{
  "arch": "uvit",
  "model": "image flow-matching model",
  "dataset": "patchworks of several textures",
  "train_examples": 145000,
  "image_size": 32,
  "horizontal_flip": true,
  "conditioning": "none",
  "objective": "flow_matching",
  "cond_dim": 256,
  "logit_normal_time": false,
  "norm": "layernorm",
  "norm_position": "pre",
  "activation": "geglu",
  "mlp_ratio": 3,
  "head_dim": 64,
  "fused_qkv": true,
  "qk_norm": false,
  "parallel_block": false,
  "inner_norm": false,
  "moe": "soft",
  "num_experts": 64,
  "moe_every": 2,
  "expert_mlp_ratio": 0.5,
  "slots_per_expert": 2,
  "shared_expert": false,
  "patch_size": [4, 4],
  "layers": 8,
  "width": 128,
  "positions": "sincos",
  "residual_init": "scaled_by_depth",
  "optimizer": "soap",
  "beta2": 0.95,
  "lr": 0.0024,
  "beta1": 0.95,
  "shampoo_beta": 0.95,
  "eps": 1e-08,
  "precondition_frequency": 10,
  "max_precond_dim": 512,
  "one_sided": false,
  "adamw_lr_other_params": 0.0015,
  "grad_clip": 1.0,
  "steps": 10500,
  "batch_size": 128,
  "epochs": 9.3,
  "lr_schedule": "cosine",
  "final_lr_fraction": 0,
  "warmup_steps": 520,
  "weight_decay": 0.0,
  "adamw_weight_decay_other_params": 0.05
}
Rows from block 5 of a small image flow-matching model, named by matrix and row number. Rows with one number within an expert belong to one neuron, the router's apart. Each number is 500 + 40 x the weight over its row's rms, rounded and kept within 0 to 999. All counts start at 0. Numbers have three digits each. After the name is the row's rms in percent of the matrix's.
Before each expert's rows are labels from the 100 images, of 14976 (inputs lightly noised), where the router gives the expert most weight on average: "responds to" is what is common among them. Only what is clearly more common there than usual is listed. The data: patchworks of several textures. In brackets: how many of the 100, against the usual share in percent.
# router: slot weights (model.blocks.5.mlp.router.weight, 128x128, trained with AdamW), inputs 0-127
# gate: expert gate (model.blocks.5.mlp.gate, 64x64x128), inputs 0-127
# up: expert up (model.blocks.5.mlp.up, 64x64x128), inputs 0-127
# down: expert down (model.blocks.5.mlp.down, 64x128x64, transposed), outputs 0-127

# expert 11
responds to: teal (87 vs 45.6); plain (81 vs 11); centre pattern: plain (38 vs 3.2)
router.22 093:528491546484451450506454469470498517541494536473513534406447528535471465570550493469533483501489507509497525533487446426519483487578547501441508559465456491418440511482432507543502535574540496532531575494448548533460469530497527466507459551462489519415436512573521533482586498438432483432443485545519570548539512519486496533480471491566504510495556530520569533472445538514478508502445
router.23 092:495458550483477422521491501497476591538456460492492548439479491511442495533510465466492465497454520405460464541409462450527488514575514486494500556495516507421481555511470540525513488581548565531531556470434561530487500539494562447510460580492480484444468535591515522534531503439453447520498454519534486517510474548544455521476462482538513437479523520517553513462478527503492462539394
gate.0 092:420502432488479519526529524536502492543521508467535580499470523510476453538451540607533511475504508441421529383523555432521481515567523485515521480491508563517511429515533526499465509447442450455510462573467484564470471523432521513493497433496450478505554436438490475515525515549493487515446530452572498589488504554518446438533480484531505496565533498451539477525517500566507512533531
up.0 093:492583456535497543496465567527501440523471537515442555545510503464438425442497532475543486450490462464481447446449534474542427507512481524506535443532483581541466387454527539531466530383472491484502420519470490537509518510448496482481486493481421485535530495477495488476502522556466439539454507480506509593531502569526477430474453475427521518537503535507538483488482505562512532549514
down.0 089:517437544461483490511524481488501547445574520495505409489505483527593527481508482464513559512544450564478576522502483578371513495541572453536477461480504490517531545620458523495538485518519532560468520523511557485520532513558501490536529522557530504499524537508501492440436526451523530496530515515487481441451521497472520548584517506536461463515462472479516546467470482514493521447376

# expert 8
responds to: patches: two (82 vs 24.9)
router.16 095:537547437492524527496547471482562503514504535424565440480558482439536547504517497514526550514497424511471531483514553473539517565432465477574431518547469536503452462556459432484549470507440495479451501545548472450459483571464456478470534517477557485488520458465466427453513473485534503547557563503481543437497476479433544490573565563501529513516516460511465490486543567518433454457515
router.17 102:519498476480560472480529494506583590468455547520486482477572450438517576505473475485547488512472456491438460469541503515511509532457477501579448485546428574491500481568495434494521446516438593481456509491589462453513475531507429522485540526468522475487540522456497433478459438489560505565572537441535456474471489551466520496563467573486475485509510479529469475454509521526424479496507
gate.0 105:527471519420507486514517498491582584503551402553520487437531520541581481529484526525536441457561558480476455415611504455495499484367513533516411544485497522465472552574471506545557496487475483496499517527543504489492514511532492498542520502490543454557472483532532575502500486448539459473488495584485501488457524468457526483599466522528478450492488478496468463475488495516507506534503
up.0 103:511539518610525535511474504492469472555466594481546498518470553424505543516500467493458509517439418474499535587450439547498544452525472522491602467455482501526471489452546473414431505486483485485528485428437522484549508464467530522472467575477501517469521547473479522533467475542479564490552498391502548477534489566532415474435511510537498508490488461519475542493472498480464538467495
down.0 099:480450488502502482528475513481549594465539454498467519495578540573545577479462559586467439451538527452468504379568509487546455510453487466461436521463467551459546511566491514527475466545519461533438512516538493523516495541475471471507526524545457458546530519503577533523519513464532432439511477542445481546495506546521458569497467530545490502426525494430458442506485483481473464522482

# expert 33
responds to: black (79 vs 45.1); patches: two (71 vs 24.9)
router.66 090:536474426486494482509516504576528537466533488502463520519495467425517506448497479552563473471503482496509415462500514482494485467510476531527524423545432540498489483547438559482523503425423524489447552521555472526478465532463442463450561529532496497445527480461436453454494466435584462574551482464468463571452465515471549464510562529463523517562530494528563510491566548556484510562558
router.67 119:562546456538560483448495495535475430434497514455496448494498432463557566535516529492577541439469494513439452461558509511471466523523447526510514454486480536530526485485482487532561516447453538456521524509558513497498451533517432530420562510506512492462511473446460440426415499499585462523545487426498562492465456496477504446455532547478472501523554504533558479519490538550486566517584
gate.0 074:468506564474499469517438559539444567523492499481488528543544492487502535581558442487575498481488603501469497483519501482475521510482462490533504533512510441485459531529503437488514422482493467509380479466489522541530509381499514533460489500520454552504518609539464491483500519450465482481498498470487574514518554446499504539462542462483474431523487508537408458555565509427486526460558
up.0 101:483453573483498535489452501547467571415454545519491531436514572487506477439539465487476519469464459565515561460525438476507520530482579502487471449417491573458451529504564407512478527498471571511466549508496457539479418481495526434424562457573507502573554517503502515445486421458525500536505490478539504552520490537489502476521458514528534490510465535523428518533462478483440478522500
down.0 114:498488509514530508521478463542481477470420512487527517424580529473505474502516435501549467463431468545510512446524453517502513508536573545483517518542519587443443490556540505500493462526508576470430558553488510496449427488596463469414517461601557527550552492487477583446472440537532430541555455507503465459505517498496498542530466545484493529559519484505451448514514509500480521556485

# expert 50
responds to: pink (76 vs 45.7); plain (58 vs 11); centre pattern: plain (26 vs 3.2)
router.100 100:411425538453535516541471495532493553513524437548435527581514486533535536503499511535413473477475509490533428420527505534475531479569506555496473560509549516567497566491532555562479526487464515526462507452473439508523479485486535526543493502552528540530502439566505516570516450512520446526519442479548452476485483503585493471440428468545515422441471477454492478463499459446528449512539
router.101 106:405456549492555440505476390561539521488543496538461544536466487511529477459533471501429470437499475469506470456558465542488535462568547518485452475465525549513527584495552545567474572441457583510558526430528498544493452516546500534505505595520510556488495512554494478534493478516532452518527424455488477518482522477533456515450432505563450461454502486475531492496492512453511490526545
gate.0 094:517597505539482459503522532545529490551530537489519508483492562500531472477482489463505602470386478515550448447566502520464538494487450456506559585541502572548494494482507534507485508534521558595460448475460489509496505450536521477512494477547539516515481517593518459399495424458495476526510483467550464476474517483472514481506513579487499498484502521493413522434459548470484442540584
up.0 112:519478477515467500546519511542525502419431574471492550528434569430464547495465471460459498431349489460500488450568500463405488420557460469486524490471541462456498482509454506509462540504485537502513520471474462494476515491520563490574549472501494489470447488564449484424525483503533476448486523533484524531467506551508562576487505553466461471523532491493555468432511530497445504536530
down.0 091:550503553543493516530433475496442475531485491537452452517554512509466491535488483507451540521563477532522502552407438480552483541463506550533470518509496555458478468594512554527548506473566461492550524570489549519518471483464487513420460494481457527512522492438516498541535538484480532566533445491489491447485439523510444463532432480541572477547447575449463484442556448577500528415467

# expert 62
responds to: green (92 vs 45.5); red (87 vs 45.3); patches: two (55 vs 24.9)
router.124 094:538521512483446513497429495552512433485500511481550433526568435466559522496615557472470487452560430576553502436426488475540549535479514521449470480553519495463518462558434507537505520509473455538420530529523498493487453540508458498506416512552515478464428455509492469492451506450555482493536501501558560481494496475441491459478531540524469534532518467537502459536438514561416502482476
router.125 107:540517471478463518557496444524548514471547474521540490513524503484560461415518512529430507436542440544509478493462501513490578513541509496515525519533535459539443548560462570481500487472476487537439446493524522524434521530518470444507512499444526502430471431498442462477440604426513464548465494503524562466522462470465473501463562522477520560535439465579456501583536510544457453466564
gate.0 112:506485528490477478475515495486473532492544515524458457514507575536565472553471450546554500575460498447597449492484528573457474533512507518458439562451507531506489504462484435510503460567426510448517527561502510456537460484456482472364576552503522478481518546524519484552561508533479428561552498440480530493454518474515555525527537554452481449495498503520421529462461536508478567480512
up.0 112:485524519488493547520532578545525563527444462447517588477500490483449541410559496484504484430451544493495513504590513476498492417532548459520544416559500524467526491581494555441477547510532490501473498527474491441478496489533509504597443414540534577487480478484469478428492448441528536465463520529500492518560432477525473499458527456486527470518427494445519498521546528509570501518504
down.0 130:525491464556502456476389460508464433470571553428559453535531518520558487610495478419501553507467435541493542509489470527560473552477501573527492568483473488531394579493524448529535460531454504459511524512546501508490480520488510554443529488530564472414525520459532450469467487500538512494550510441475580485517499519470513506520538521527470543453546493527474487445462469490481470486533

# expert 9
responds to: grey (91 vs 45.7); plain (43 vs 11)
router.18 103:428488586460519555477463503526574581492529478546457538485517484572529516522472515479538432486506487558506566419508461475493464449555502540457396534468508532531434467529441530541488491466513561524498545435500484544442452535480535520465460549507561559506474470533566543529570449494477444499480449504552479472510502505546451466429460520539479526447527473500483491458470558487485495483426
router.19 100:435457524428515448583475494522510535521468458516477531513515530497531520531571506400456477455484483476508470453508468488531520498568536553500467555508467527506473597521509501523503514537537495526514570468457508507581446538530479459527481551494527512464426496577493531535519463472498415485529460430585463508534474481563493480493460453582484420427465478511551504442437527510496465469432
gate.0 098:514482546472507497431554491521469444459482435505487469533447442503464455495537534496470478479543566531547447415531427513507496554469426497541523543530508510461471470512449508564501521458556494518552466453419484574466482552535540472521483441449445541448475496509494470489482472442432455506434449502484523490424566510521469452483477423487529495444561519549488540554444436501525518539561
up.0 092:520492526516469496443470564561516437439583472486493476530561529491469438489520472452550492492444549502544440440533472475519499500573477518501539504506458532466501488481437505563478470504465490450518579447427412509489493527541515546516547452508500458486425530440500452416517470473543579470485497564450506489493573562475533410433481454477499430512488527484544533505525491569519523522511
down.0 080:522532465508549488526500476433462530544514497453544547472480567487495488501501475549421493546566448508429551558541551508521511516485548480499526478499499511433511515491560533524496580505503449572571420487516526521492511518452514455559452586459501518428561530545548438498450470510490474473495480494508537484633438461506521538548512548506480518494497508502440593439528538460507476515563

# expert 48
responds to: white (78 vs 45.5); black (73 vs 45.1); patches: two (70 vs 24.9); plaid (27 vs 10.6)
router.96 109:444484459496515416516504447534564542459499547543484531450592494502476458466507495481492469493529477527529471500450450541542558461503532520486459436473451579482484577524515515545480475501485535510503549443600447477495472484455473492452518604480464492495529496429459521440488445474565591523560456463452473555535505537490511474537450547530559504509540531487501460427482520567473525499562
router.97 103:437451457480567462519485484529516505480520486557444540462575576513549480499525493438507460497476519461556497480501483541502513474543501540449449499478444516525470565492521501531517499477481510497448554452548441510481482468453529475455545615445516525520505460488451547457505456436525576519534458440464444563582505568540510442510450483555581509445507510488516489419498542575527489504556
gate.0 115:487518479405476518493519484372433491537465459526483502560436522481459573506562539526538478502534412490510504585508540448516494443522503530499539468448512511450503454517517497456510486570429504501495574559482489434517490517531521500440498512502511478594473510541483522572527498479484489536528552523512444472517553439538472505525500552514429547487520455505536474539453501422432466527425
up.0 097:549487504566489497502476517580587546443552506441471516417554497476585511476395461510512486491472531522501475401471507506483492495512522475557491538582490460504460509533473489536513471455508538460457469498552510543473563540453502478634511501497457508451496503497518525479445532540545485501509436466493532524445483519536472486516475396493536505570472448492466544413527499528524504461552
down.0 079:566446548521510483503528456547534471464484603478493468431480432510462438479553465519503508533573547517581490552490446581473523502525500465454557462518532441478506436450515492519548520459538520507501502495435475496491548478513477575491484550508538502451517482445530536528534566452502519409443440532405567514456543520457490514461495529494557543523555509534562499546551502456496510548510

# expert 15
responds to: green (88 vs 45.5); patches: two (50 vs 24.9); plain (49 vs 11)
router.30 100:533521510506456531520483540493523466470539491397585519442498519543521478578583508466531461468521487548512562549456494441493532493542527521464455527530441452454462480520401484496499525499525445525501575486469509507468453533523481419466500541468525512417443475503485513445553530420448518446499514545517538559512459458464557490527570487544484557484486525576540579484481525540502522450460
router.31 102:533521574469463474498457466575474454473576484481539493480474495517533499580593516441530474398538449543502503462451462479510525515533553499450480511543502482435534516531431556548517580459488479509473554469461543541438453552537514463416499527534533483416446489533525455463505528433486467484513421496525546548496487479516459473436491481535467493485537503564567508526450521556502537523489
gate.0 109:500575554424472579466443489520473459532470557525457478451492461463537506503489469525495507548435469553483474499532504529555491469479555477472496525548451426620528500481517462507517426570449558483507465504549499436536527553481457569502511508521558516490527464473531489473521458417570400551492488476508479523500487517467494537544483516499520424503470529386477500449468539492460526532500
up.0 091:494436432541532453503580434456517521478490460480475453549560490515470506521521545466514492488551588446504513524511474497502457497452470525479501486502555520438487509507459529535517571500596402466487558537471481541468528425504554487533471481518495476509481448553544548558469558551429547448504584533492516432513507452486516522448434498512399534451530456554539487509538473512466453497500
down.0 118:517471533459509461481431531503481439559506497495477503481469468470556541507553514494567537543441537538517490460509480476522455528500508516484556564519452467525473530497453521492577449465485537514468497512501563540566495655501571478477517513458561475403449551505533486443513454523507451515410510567493586514503513540536504429513446484523508458471515577484522542484450500510553536551511

# expert 28
responds to: purple (89 vs 45.5); grey (73 vs 45.7); plain (27 vs 11)
router.56 106:450517521500530559473480480491574571493476536538504555487517468490454543485481511464519403492511483481495530447470442482517518493467459556508459478470502540433516470530500495568453427498458549532513544468505444564420491528438556562516484486558448528489474581523622484577490497500551443484492496476559456455446460570459470514545456530500462439502564457478493464465491516501446537517459
router.57 111:510433477488496505557479503522512568512462506507451528543467503509461523504488511480478442491520473491463457447514482457533536484460496540518486491506467541491520564520506497571454465559447446502462544436571482523567495499481485552561469442543447461454467541474502483580534430523545423445542525459585505515513465448518571519516483528563584444496535497510544436474488374539473573494471
gate.0 091:498391489607536586467519476488450541532451406474445516448510540542529489527525523475526501528498515509486441533556487426462450490502532487518472538476467497475461495454487516527538451485471440492498477514427551501527513512469456537506444463466548552433500511534490483539447456495476472566492535508524438492569493530485483521471547496450577469526439445576538497585545481572459533481470
up.0 079:549426528474475490480531519528430536544448451476493549469469507525518528560545529510506551566434509466457464497547553442551472456445509495532451538498502500516473488471478494465562453564476409519569534568370514521540438500535496467528435504531513487467531426464497486496494446452515441524501476485518430473504540553526504535454487450512495541577571459557504526525549477541479518455504
down.0 089:494455498511464479498474512491530473540568601495483563550503481540504560490447488498516551416511466510531462537508545581557526529565491462488443455440567515513461526505498538496480518563482482532506463478431477518514502413538550478482439476452482520531476477448501545535445467493510569533477518506522460482460580440598475499442376522501494512485469535533514473518518501479560557573529

# expert 2
responds to: teal (95 vs 45.6); red (89 vs 45.3); patches: five (59 vs 24.9)
router.4 097:454436522415442501542521506555559509442552460512470458551560471457578433446577527534475483474457479512502475460556497508447560466551523495467438521493462448493505479547441505467511501474489559547420556520484514530489479535456468436507504551526537498517418470562501490492536555511545484548508512483562480485475493465457570510494542486564484545527409458512503541516452504423477428494490
router.5 100:502486505456408512496475516534573580456514537536477505557524530431533447472536551465529459519498466488472465449501448420437515516539527496417485473559513472461545492575428531509425496521427512490441501534556533503500513581511483471544459519565505442481425519504513456488522538497531478533535542480555551462479556526429561490524527520504483472556476502506510533520474525410407512491508
gate.0 091:498507476553515509519445463559507500461478492500498507523537521401563584552584538501495482497497536433454556447533459434539500471504506474507497537530515435474484552473522482552417489431522498566475487418453529489540542529510516570519503556478515448434525432471496491500481473469445496490421534436446529423462504538482507447467532575537487554465503525511505457558517476451573470478464
up.0 076:457486490468478508507497549452529430529490551541471498478479473543431468524486444395496515494475533522531491531437490568464495552480537539479484490504477549571488488433531494426539522534534474457533496530572497494452436490536470488491474530482500632521452489571529533456505540572620483531531521570601508526564527508482501531514505467472499459522442476515540514480462510559451494485543
down.0 088:457500476474505427480443481560596491447497505523485511606524509361556477512501521571483491499537536469519504492578508542498562516599474411460476513522512424494471504535490518522479539463511507500412518496435473474489496561472525478505582559502557439482528427489501495545508508530536503561448456515451501463476542525556489456548453521513466543476475517477483460538486520483526457495507

# expert 60
responds to: white (94 vs 45.5); yellow (79 vs 45.9); red (78 vs 45.3); patches: five (75 vs 24.9)
router.120 096:544472487446440524494565432517554535421546443493469538497548485450546436474549522499510452435558484540506467457556463493457532504564549499459501453484490447484516577548479561486491517467430492478472511524552518533473521532483454488487523506537476481429451469489514431492498546516532445563519485449516529472481511475434558511477570519559480575547440478489557560557509506452519564523580
router.121 100:516448457485489555508566474505544531453494480473489552577558525482507421488520489556518530457498478477518447465560508499404448529563501534494482527523490418524497533535492518487487437456418539470418529525529512518440532511464497486497539449508518474462519463476468460500505499461537526566531501459483489465497587534434565472528538488486583594549422535444537518524541450455516490500586
gate.0 088:494504465389468516449461513514528541468524486482449505520546473479490566571459483575493593483468500502498475507503593434524463463530500478539543494543529513561540536497401475444497484496485502441427568555491509496482523479498574498580524472559456545404503463530456520485533471489429536514531576531448477520489615490485501503477481527467471495453515558510502456500527502474474480489457
up.0 081:477486571527483490528559548480557531495500537494515485440532520520465550493491462541517446562482569476511570496551484517460438446488503505476466446447427491424514453544530396500594501500518546434517554471459549519438529434477432474460430532520551509542500493486531470524554511521504512488563543462512498476485504428502524514570545418553432474524460538525561482495562505512477513475533
down.0 079:531516426485548531483466401436440450570513504459498556524491533521509506469517553501476531479596473514529474457521508462523531479534530489514498521594592481461434544487478612456512483463474475475511442514549512525496528575533549561557480537448494497500500456523454483544485553509498491461545433530490526476572576525503437499441492542409534532484518498477517534543515539502477457536524

# expert 35
responds to: patches: two (76 vs 24.9); crosshatched (47 vs 10.6); centre pattern: crosshatched (29 vs 3)
router.70 118:555509454472528507453504536449574448484468573468449481449506507461562525550521527452546552487439476513471548444548514506522426586502495517546478502500471525582455466515489383471533445509502520438495545534546563455516460553523439493470531485440541459511549506474509527493490504552477449500483533443556551412516542546440529472516520561493485441517492456502478495515452553503480553470541
router.71 096:472455453464542524480506519492536475457469535550431492504549490435569508555479524447496548508451511471541458462568537573496431501534505573454463473470474455586492492507529434540521461505481550430468533517545475454523500517458474539431549520463571487546548442475459531479482473540537515515519487457502498466549565618522523444494479531508533428488495473434482472471456544509500481480593
gate.0 104:496518496443552506494477439554490496518521516479478458524442509506555444507503505503567486517496504466477555483410466616478491489477435493465496599551500534546471488499567472437514524432442456544479514522481490564462506507520560480510545543512519465477534557589510483446460479524572404475530481514461588456487517469453533497513542486475610521506447514470516512480542507552497564465481
up.0 070:471534483490561539521478504500510524529511518443488514518493496486500427487529552439557516487513508462509499434440487607489546539520395488481525522488551545510505494498487478409483573464415528514460523493536561545445480517503481490435539474558531508513533461532473470455490526483550438385543452437508468509472486467457498447483501543480621540550467538487577525457516487494482520436487
down.0 098:501516519523476498545490568424460592463457455532473539534571444470425538428486502560439473468539511570563466504522538497448570476484509530470506426517490513523559554514467543561435476531522531499506534523505514454524511435450497476568471520492449472525490419448516534577520469481426541517506497471561441537497480484488526515516414491474501496441512500563479510520519537459552481546430

# expert 56
responds to: black (100 vs 45.1); plain (37 vs 11)
router.112 104:526492470490482473533561451476542530518429506490563514523573460479450475413503496472481462516590481500514427559444454528547583513457508495535535434523443547437553560520485468457470451558502496519489494508577515488509576501519459473566467524517436481480490550478460458494442543490545587507562531499486497502465490524449559585590489511484518468508511548498474503532505441554450524483511
router.113 104:551527539502468509458522448484573559506438538512549498505555445509449485424441486520524442529603492558517488525446462500543542488458504476507504434504451562439519493531467518444467437529488503523470458477605506514433591491498491536533464535555454523510519533436502466496449495514544593507520544506457524461461509498451539570541480562453504550527526521508444469517537479528435539503484
gate.0 078:503473563538448444464517455499579482484511536449523455485500554505550483537513538432503470557475501552506483536465463573506532565586556486474545529539423464505527532488463453491514529558536507512488462481463540489538561485483504454533510574478456459453485540541581478555502604479488496498523524504434471514494534515536501449468409524428486520446607529496481464531538441503551520484521
up.0 075:456506508484555497555515502505529490486534483551499538520515429553433459413507445572475455447445520434498491477500458420441494481413478464561524518448521517466425532487480563525572562413523534511507492500563519534454468491433535465489513499510468519495499491458480521387476486477516498525522483474471512543464516487474507539515529501585568508489499437596543532468432503529483559536503
down.0 095:503457488502446480479536523539501430603482501494480551523576483559585451580550427446474437446509570491492497473532515549537528459520539516453451480545537494550437459473454472497569490510473511480535474506460477550545570444521490510461521490494545492521494538535484487546429494584520504474490474465543494474605467505518497493487464443497459527535493483437447497439496518461549497578445

# expert 37
responds to: patches: two (73 vs 24.9); spiral (48 vs 10.9); rings (35 vs 10.8); striped (35 vs 10.8)
router.74 096:473490422494538545430530454532517427437562522445514442551558500458601476506526535562490524460542467475499540442594560541466493545521526511488471463498466445565513460516490519530533519461440469438478555555503514507499448487517456522440580467518529484523546446437438437539501517538486520513470527453451479466522534512433485492585536499486471549495456495494492501497500512488555495501589
router.75 107:502487459536531487446500435569520416455585516456502437575483479488571514480538427576533494458577449516478474482567543557523525500492554492538472431531457506548528487514500529541532548416455526474536536501525481491495453508517448526483566550475513487475505460448470395502466525494482516508547470464410525543514484447437460495539528535529479536504493490551584507469495510523512506520573
gate.0 093:440493475533434514500488551471565557520525499533504542474491533529471452471478506452480459546461532541594480441474419487479495552513570518506430506489421442544431473487466471485394552493540507506562543505548539461434543458517545483478519552503479473492487486418446446504470587500508561540452499525539470466528543465474504540511504548482490526436451579471482487489540505574526528479528
up.0 096:471445535426423502478436463443506553451566497464516498489412529549501458501536554472464512475505493558501506467435459473511481544532492504511500525468380467516493552520456556496412535491507482578548581502478512514511523492524545500477547551520455478510473478439507466518499566478441459523486459534514439534537525461528509562481567463571486512418487482514538537437537469586527509509535
down.0 091:543517508418438449509522509443462498424547568490500473428517557569461481481510550534514446413502464565526496509430504494575480511488413514548579546490476556538520513495485536510550511479478492554516530575424460512486518508468500468474493463474451512503554502498529581520500433451433505515505516477458517520444511559470410463519486493485542534577519432505544542500495489506469491519574

# expert 40
responds to: yellow (99 vs 45.9)
router.80 106:424519505498497602427444414478561523452547529496486559521502534566505474518503531575548481469491458566526587429559516470479487453522521553492438505441504506534443466475455534544465483444454522525513495496525483552410439507443509554473508510529549552528520488462525511569573456518475449491462498509504513472530452431476499494509490533540514585504514465498486492466530556495483557449542
router.81 100:412485412470534535577490429504512454465541477446552565530520551477491477514574534480445523437455426457514531482540497494538550488497542557547477504468470494523510571432540490546466494472488451527547515540478472515556419503458476460523540488514479530457471526533467485579522476487512443484517550437540485507523417448460541510582493460563528445458500488497543503486487546526508539434551
gate.0 099:475511521516517460550483460529481502509505417522456495517525418453549495454556551528486461485539502462558465476480563499483487542549525461478452443474567533539542502462552598451541513433424472493528509437493525486525476534521560548505491501542464569568469489546469471506469427567501516520485436463495400477507498567510503499421420475523549471484463528480537458569487480524565528498539
up.0 112:465524459510529524487445471484510455482506472465541514497517557515491547511594488420456414434524498557511525460528525484511514513434516484554489519488512507527516485518419493624560482534511455528482460499515495554454469488499605517552491499548441429433460494455467413566532490446460496473492498435503526501490458503435558547446496501502518540473562480473511429459484479523502583469539
down.0 084:447520404453497543526503501429525520522530508488550485491444515514504425476544420488555464439475518497510450553471484441474531502464449527530482540435495456532411510558480503479460498517442455563577515517489413546464500528471453494433524489489518578531524540424538529573507533461482470458494589533475502511521523487506501490550559465468499465459483535541535511470521422482521542416474

# expert 24
responds to: orange (95 vs 45.5); grey (88 vs 45.7); furry (34 vs 11.3)
router.48 103:462533457441486479515469499525455504512512463502509492563591465491485536535524562538462530499512459558500477493485549504581557497448509514554437553535469516514529456478488454530492495508486445495458540506557484463592504513436464515512491466516509428483463464475468465566528418562532480500548553477552491551568462451524555466533482529572558455466502443518535441441433485579439516431466
router.49 103:403607485484512540446500496473533522478555480518565522495609479483471512514507540516484498505518450549529558504468505482556565487439481545522393495480489506452528446489483473547473426459528558514480518537511424533433493498392522488465502495546504511531501501502504492549518446550536540524529563498526443538519435506461569457560494533520499495493515470504457464456493564549432494435464
gate.0 110:506488494455465486504455482502533461536535452507483523575420457476622499499480574517535499423464479502486555503459524549495492476480508501594574531587468408519511443487417522442556569498450496526515471545473482471517516498469511532475557534446518480534484502461484485490489486460509480553502502540505482577536529575515423546455493510455514451475570471501543447508471542497470547517577
up.0 110:518477501523558536506549476458436484531500491461499441485569560519424500517481420533491499585519493555539439473526447376500502521522496478452524519485515502401500492481606481540430434481565500453481500448467445494483513536551528476505511459521501527423537467506535518468513542529491536459490503445479494471509517485535560457535512516520517527529442568462460593455562516561547474507487
down.0 103:469563499495536496457461523523508530517542550492518594569541458489534508496569573509428575480501511450495517559485580600484479531478504494514581527554541484514491509451389485492483485567454455545536456507478451535530563478407546539500523482510500547481466450511456506548517425510469560531527518490503444507586530546510517543501473502467568486563478483500474471449506487450514491504532